{
  "arch": "vit",
  "model": "image embedding model",
  "dataset": "procedural textures in two colours, tilted and lit",
  "train_examples": 48750,
  "image_size": 64,
  "crop_scale_min": 0.8,
  "horizontal_flip": true,
  "color_jitter": 0.2,
  "cutout": 0.4,
  "targets": ["pattern colour"],
  "num_classes": 12,
  "embedding_dim": 192,
  "norm": "layernorm",
  "norm_position": "pre",
  "activation": "swiglu",
  "mlp_ratio": 2.67,
  "head_dim": 32,
  "fused_qkv": true,
  "bias": "all",
  "qk_norm": false,
  "parallel_block": false,
  "dropout": 0.05,
  "inner_norm": false,
  "moe": "expert_choice",
  "drop_path": 0.1,
  "num_experts": 8,
  "moe_every": 2,
  "expert_mlp_ratio": 1,
  "experts_per_token": 2,
  "shared_expert": false,
  "patch_size": [8, 8],
  "conv_stem": true,
  "layers": 6,
  "width": 384,
  "positions": "learned",
  "pooling": "class_token",
  "am_softmax_margin": 0.2,
  "am_softmax_scale": 16,
  "residual_init": "zero_last",
  "optimizer": "muon",
  "muon_scale": "original",
  "lr": 0.013,
  "momentum": 0.98,
  "nesterov": true,
  "orthogonalizer": "polar_express",
  "adamw_lr_other_params": 0.00095,
  "grad_clip": 3.0,
  "steps": 10800,
  "batch_size": 256,
  "epochs": 56.7,
  "lr_schedule": "wsd",
  "decay_fraction": 0.3,
  "final_lr_fraction": 0,
  "warmup_steps": 210,
  "weight_decay": 0.05,
  "adamw_weight_decay_other_params": 0
}
Rows from block 2, named by matrix and row number. Rows with one number belong to one neuron. Each number is 500 + 50 x the weight over its row's rms, rounded and kept within 0 to 999. All counts start at 0. Numbers have three digits each. After the name is the row's rms in percent of the matrix's.
# gate: MLP gate (model.blocks.2.mlp.gate.weight, 1024x384), inputs 96-191
# fc1: MLP up (model.blocks.2.mlp.fc1.weight, 1024x384), inputs 96-191
# fc2: MLP down (model.blocks.2.mlp.fc2.weight, 384x1024, transposed), outputs 96-191
gate.792 040:538456439505443558493578533536530493496517452465465546470563533588534434515453481426560509449458478508470561408549456639502448503476538513460521505500508534453486489458437566528526431474471486583540516501437523447456497518505515418557466558479459454508451550438488505436404579567509557481
gate.794 059:495490539565523460440445396560525461581439487604501544568479470539447471463489516435550432595468433449516468551449514469461468451501497597503528425419569457479514559409551614545466379489527551481456535513606425490446507464469375472505487521425513431501555474524551481475484489491438517536
gate.795 149:524526531409530490541402437535513452510465481384470494515497504520498513467577517535466479489554439534591452568500473546474472536449492461508573469424496561476480491427546470512517472534424466495444540414543459471411569474575422515509536516569525508475508436465503545585526499488447584487
gate.796 164:463498376519531530507476510537567565475560483527524462556587429447562448488573489471476426457549513440525496566489395555532575428571488532505500491533471576527410553423560553473504519510475460490544595427537571500560488403395440496483488443462438465477536525528535503437580433523512543539
gate.797 144:455538560486575421501500511419508533551573468498502524587516381464432466500465601432567519472548540545580505499499512525414584584554553526387489576505484523534570473523553505460522485575541511458479504514410551451544487539458485516536482469485433492452441526545501505536439392524518396505
gate.798 027:561551461433547510452462500417496426485465524478534443471441417423461624509534482597525548558466519573621394496462483552450496374551475454467564576525508535468525429599582584503513550434448539508532517477547522514543597479485498483580456485504504507464474589475568452495590477403456510445
gate.799 107:467489445477462620520475517522354513542477460534510489434489563394575445437577473534469565483546599558540486525448547524511467496441579575423551443475487507625505569508524450414465558561454540521472562443534457491512482445487489509522482462525525442535518491531441515432498543424448466445
gate.802 159:569470478556552524479509587544500469472517490425580562465476501486482457497541506461620537484520554555430479475464512478518501522595386493546501509563561498443529480469484496517471423449474570501507485529475465514511500472516624506488627608556492498428428381514529569518483474508447463534
gate.803 150:567511456463413445507633493569537455505385465468504589495574540525460553535522544455533523553477442454484481478430436538590503361554472453472432473534502502567478469439579567574545540535617522514554510512527506465432585532531468501439556510436508477507518554431536409437508505496449612524
gate.805 159:511531538496600422492478441450511451540487547455425534526564433469514523534515449507558465517496534528495484547492507522494461486588463436522511474451454401598541507497466484566442525545497526477428499537621669445498486506432581435485513571492523470400601417543481483492614485425419536495
gate.806 155:506451472608472453519517483510613380500577517415560473540466522458478435551486501528524441548436416470574490543412466489509505472500602541463480474493487516460550530467577513430541516452534416470586469459484503529452516567521408462556531500475457420588529425503517508339540512456468511422
gate.808 174:512517482465449401435560590486532611564491516558502477416562527446512527508487462480427492589507489579537502474516500458511471501530539438501486423476519536516527604471473447444454487520485583475511554531504517564415462426493555504576496533462473428485494565476463531463517549519553557455
gate.809 152:417416418438431471579494536472518487558528468515452492560466515492395514435463545451447490471412499502512561527440569507510412579468432436492491460528510474535444517484420549488511491425483526556495509464439546435511454474479557468517531434552433409528429448487438531535430560502424582441
gate.810 104:532577587493535424521454531497476511513528489520504486565523519454511483474490420581499451421501537542462486564535533549549494477540553437474543538476464454601506524524501539424422469427463515525419536493512558396445468513491486507575457564423402426535458458443446538504470612433425435548
gate.811 109:505510509523454412450373460566494547520528458470452540472514470465482580448525397535570521485540492510456511555521496525435526460590398515482472416429531572549500535556437602472478466450492514480577562608496510555484525577520518429528579498491480471486486565569441590482526567471543450512
gate.812 159:522467530516465556513547483543506560622497442534448523476515476439487431499424447544539442483557517448434490546563505535481448622395501453546510482526491451506468431470461446425536599429487491521385556479503503548543473515498506426515512589525455421474620617433458488447600427422465511487
gate.815 152:493463542511340431475512550531488478403638468476502487467509476554534484473471492476530515456493586497530444491564497521486508354504519502477511505551481591489380538415492475480458562499500514568504618414504505438546520453476428468444568469446477458458453578474455462524543584478547608507
gate.816 152:424480440590448508484487477502475466464524604529569577550507532441482506473494517498530545440538429521471478565596455450435543421563557471525551474474528552388506515480477524488482472575617528476471505540470507542503477510548400544525546460451540457396526515554483492561463502472472519365
gate.817 172:468464502476567566421454503538530456563473570498452597557456490520450479501483494492513421533487399475601458506450510507582470553535445467546433508596497499574539639418538491554424417477551497509513520364387475477459505488460495520489531481428626503477429516479574494471485486534409504454
gate.819 153:426610477445594597484518462582528524595491383481460513498449449556486521575499483570522493547391576511454490419412418481485488544599451572531634623622473444524411530494524405521463487487481430535480507481444467413466464480458552606496554475564524418566460557433557482527472561539423489501
fc1.792 045:596510462422509546547525533460552448566507493435543563483547558469490439582464490526595520500466504534519491434505430568442541421534465485490490553572468504522579450482442523559407508530419492577558466487442571573535516548505467428509483563457484508494301512488555496372541538598500549482
fc1.794 066:543513507576566506564509451492544465434578530498449493513503489494418478467481441513515371522495507486513505464509465456586511483521411497610514580504445508487498517480510487429510591471493529462528428499514570465415546609523449490497549485482418517556435596478566549555497509604480535501
fc1.795 158:510530471548512513536615578471414564523539488473624543542550508526475534510478486482461498436486469427474539439596457414395563518396541458455557541516550451468554509536532560505450573477503516366526501522425533475576503477432483556522512456523423460441491595436575574376496438528498453542
fc1.796 165:495491623449491449550589502511542545466455460526490488480476600483470528430439529543537592528442470564475523456426526493464518475475520573522485464524527436545478481515533551448521495486515466487486515591449392474527376577528575493492579463457515589544456499515469516519464466472525556493
fc1.797 155:463503478484588534475553586426529583547436468445527480514489482441508628557523421452450408505473426514567468376504383531458517509478519539542373487464475477520561484480583504412452487465449599427475451438532502492504519548427454531445408585536494480505553647463483484457459524546485443456
fc1.798 032:417515516502551594584602467495565509472474486434475508603527439525572474544461496419547443494539619496440512581560490437470528562466581413532491473522438564605399523485502467470503505518551446473447536545478463503464462502499485453470529603439574415408461526551433531359468473596503456422
fc1.799 104:550541505498487491469573515527506484478475570506491478579457523489500531495490496447550346565551449401434455483456506491454467569477481411562504559555447556459524463519410471475508406457505488566586524559516440531558589503512507511466445448436529525497493503505604471483570446533519503497
fc1.802 158:468422513481532535543486482451509519487557508562599489508525546491362463417401421561558551465514453448524562518531486565414490530499549523559512576465460390505465559638492447457502523526477450627506394499431528468524562522485554511552551469601607496462570475521585512486473532526500475514
fc1.803 154:487577514521443462581530485571513427560408469587498441527556482509529558451498508513474469489518489400437496386428531491493467504432516481468463483548479510524482430605591562521547559459551474474460554555446486547511506439484582605371483441533517510611569480509547538471464449454405523483
fc1.805 148:465459484431420550553525537550548554471510441497541444447495504539510425406452438456415509553416540523420511520503517511519601478441483525465487510509463462474526503547514525517579471440533500480639488549521423486466511525476431590477485455594483560575348549541534476414396530435540496531
fc1.806 154:546385582453524444477499469502589497500456413545477473449550545449553568502531516510537599355484573525549436494510414514452489491570453544473526473466474469479440557531495521576522472506496565471468491545406461553453488491510489440435449518556437626551444510529503494511582487481560495538
fc1.808 164:406416467454570477578395562397500549513541462543444436583406501368520542452459477518465501473435556488450501443523481526474449486513556567510576523480497503493473458462531481609576567522490427411458589437450558434574575466431527434412530396558488492497407485475536500529526492477533441467
fc1.809 149:505396526397410517541476545451503486550512446494471515512523491474436494543491548496429505482445494499506594598419499500484446547507460451494468579604526504531463511585403531458481582413473441548514502419440502414496444493518506498543500443518383386518472464476538535555484535535439590387
fc1.810 109:480449441424564572407548448560525507476517619500506556483483544522486555437520558515528527581479490456499436533547531397483480518541488482534433467559566513487462550554554503553494551508372488556455546513483532651454491454429513440456548481476499504558607515445540568448513412463640618562
fc1.811 112:517502507490495546496456476530397412490558525432521570511559488575478532457473524421586432434466532447568469474411390548495540504499603503448620482418498522586534577448494468536478528615488449523461557559551490528597536451452477420499546514397494582430467513406579511534542534466514566508
fc1.812 163:500465538567453468540493427500461527424515423492490458515516498535461391445499507476568501523529544413489484514500445520448440428464526481516517546508474431556453519584462420550508573522477475459535489557395433475517572552589471471443496588515489530538532513551438460448465598609517500563
fc1.815 154:424525494504459463404463522533542493536539450497535502454513504477486529450463446504500606500484494508552524517466611493481552420515607530535511490544497623446530578511515439497456411558503470564481557518552502488467477519440529492388512515538592503513500505464513483539436521463471562528
fc1.816 151:606524513530474515521523459482535515483523475480457423438476438517527524597561481422490405523394504477447477492381574569507387473553493455539400586606452457539573418491501468548406545503410539421488520481474610462472489468438509509472537463586449430550460449480533595455598448576415412583
fc1.817 165:490584444601532433508571513505575542459458426465466398443549559490499515465504561561506550439521599527494516509534555477439528540573545550544526560419428524471510451440457501429528489574532564478554485544509570533534489481522441397376497548521476426557484481499513484467480513420518518521
fc1.819 143:488442488507452563442398433611497512473446516421573493431369455412563533468499432487517493499476538498431588469415430445519476563579593447501568598516576376490461553533458539481457396526511557509461470605529499486523472592552500519431523446561480497528528487421501427502376457528469534460
fc2.792 041:464514433480437562543530520529597457435568442469443510413494542516553437557553527418533502442579532498454561515492502549561468506465555547530473460523523572542525512523450572475549522533453524487520499463458522566458515627486570555531585440548488591483529502603493541548541585417562533558
fc2.794 063:522417442542467580582442410496554508615464499457507491439527528504504541500431470487531525488526405460470501552520457562513477575534427477496497615523499392467584537535487508502511547547537463493524440501537570512500434529449486461432451516531406476474497545454560431533352487540507531632
fc2.795 154:556540511492407523440540443598506400503580513459477557506476580533498526456547532509495534528533554576575537543431540483410545475470513525452437524499559490481480474493494563419518559453438464508482467418498536563461460459572379535633583529558465481378582590508406507544476504471570505541
fc2.796 165:458519350508542553533572435443566512564464519428539573499477437481530534564426379479533482502519513463526553568514492385482497562438534472480518502450418477492529523504532475491559524451513481598513419432478480583540493443453369530486472506420549481475469545519519460595530547514473446547
fc2.797 156:477435561449445449495475544510463501509559422520518499546559471523462488462489609454488487623455471576477525556497553557515475442530528499541431554536443530515453440538435466613447482454506486395486678418429471552487496529441506608510477483543443474421599512574451484482579492465463530448
fc2.798 029:490516595496486493553459466548540579488530572507492452560516480548522521471495519538536426566491537492466378559515548575465512527400526496473449457520545479538533514528463469456471553617383601490597538520529571440517476510506631539520502495518452522429460498521463514567551535470478447524
fc2.799 111:443539384459535522442500408535537461473418488530499511503462513373519383497594548464453430568474622490391506492429534504556387454462551543495541421460467511630591435523468546415529594524522506534502563516542473560556506473527552500595438518512670515602526543487504531491471481533406427507
fc2.802 148:493528477509504500486491447485429600506538593466431597511524543517467429505474461557469439468400447578530370497516488577471511508458438430523472469505567455535586481514556542466538520504532549474521476517489463495523563597502510529461493575476546556555547545484497493562571501522470547580
fc2.803 153:481494489394458487484499510568402431448469485495492573497519537574471443364474464505455480538460471550605431524529422458490520418532486488581537564460439483532466499454555521587536428410560513426438487410542530413524385500502436578633602473519514519492528506525447516534506527450473459552
fc2.805 161:502631495502484449579565509441593482426513497495489534484473565589461485528458494428506452417534491442549524576454371453423537469475397438526522530554463408581515493486500459545544509494505517526473508581542477427488423462521541502390464424528493460462467547500461460573572495388528562478
fc2.806 140:491431453501488543485528453502479419535531461545630519482528528519487493560442570470497499515500439563499571543490519443568536475472570464483451530433561464567458420433546424398589566435543576497514544556540513485398547522555456548457529619407497476493461427557427531537470510434483511468
fc2.808 162:491404497442453505358502622475358444482465529486503611451476602498437442491459484525513507581513547478554474549454452418521535509578489521577449521529630555530513487577467478548412465494472527423544397502504506492487532467550519511430474483478412550493562419504453464501562436520483554597
fc2.809 167:458514525474589612550520519578458468415474518486472610502564470511505502440590468476546554454435517527522521543522432472594514584478526572546539501500436502511476449526489523472482522470460481475551509530564461447508489525501507537433563484396470530548496487527497491560533448413464450480
fc2.810 101:502499395555546484477548500554437526478507504556544503476496556536514533413495583514520542511589433444509548555595496505539462538511510516491444418472516507503439495536521477615492586495554577413421550454535613468503426490473487512469501450604511416501510596479446549477581417452545485456
fc2.811 116:556512578554571461497554488508540563434487493517538483491449457430548514523568501488496468457428513528501544505463493486467558432531498591473545536436655458550463481484544519459525476490466455566593574539510453533576448593633469522544482415526524525557607483427451535510451460500393552433
fc2.812 160:512434522545484568548427522503474512592529465453490468489551511478468591464576421378496448437512440533550509550453463468441479557528502548470494516540558494568470480451426581547404499495484431519464512417485493357498506453507405484427452517490466533519491531527566519518551599499522443352
fc2.815 155:525414453509519411450482571523506601506515484523480454490475437477483452521439401479502462584491562498519515595383516482534512519500506464500441425545505485514545463451491532570493559469490396483467455479497586536520518423552488597503457540439493615497504497522461501496463575492505541562
fc2.816 148:400508501491529451506492423469458481466617539579522431466458512537430496551494548461478507467618417395496478522420513411499541517402586479522454452637443518524505492558557516509482628478586446475565515462516592547427485480516521480507560533449446471588443542483528541548470469458503487503
fc2.817 169:512505540488511473428558500462573421539523584549549564488462497449513539569499544458601508472485619531432499507405532493563508513484488480525468433479450560493450508555475499507584552509450431478525568453512463510438541472589391501474549460469595472469562423520537527518487543517496496424
fc2.819 139:529514469576454548564548513512610482451454508498525506487454414456453539455351410566514542593474461530449489521539520602464574503477524455550443488458504541475524549521452469458467485435448481436479497500430541564469509475441442456394512531482542449526600501551461474524534522506547527529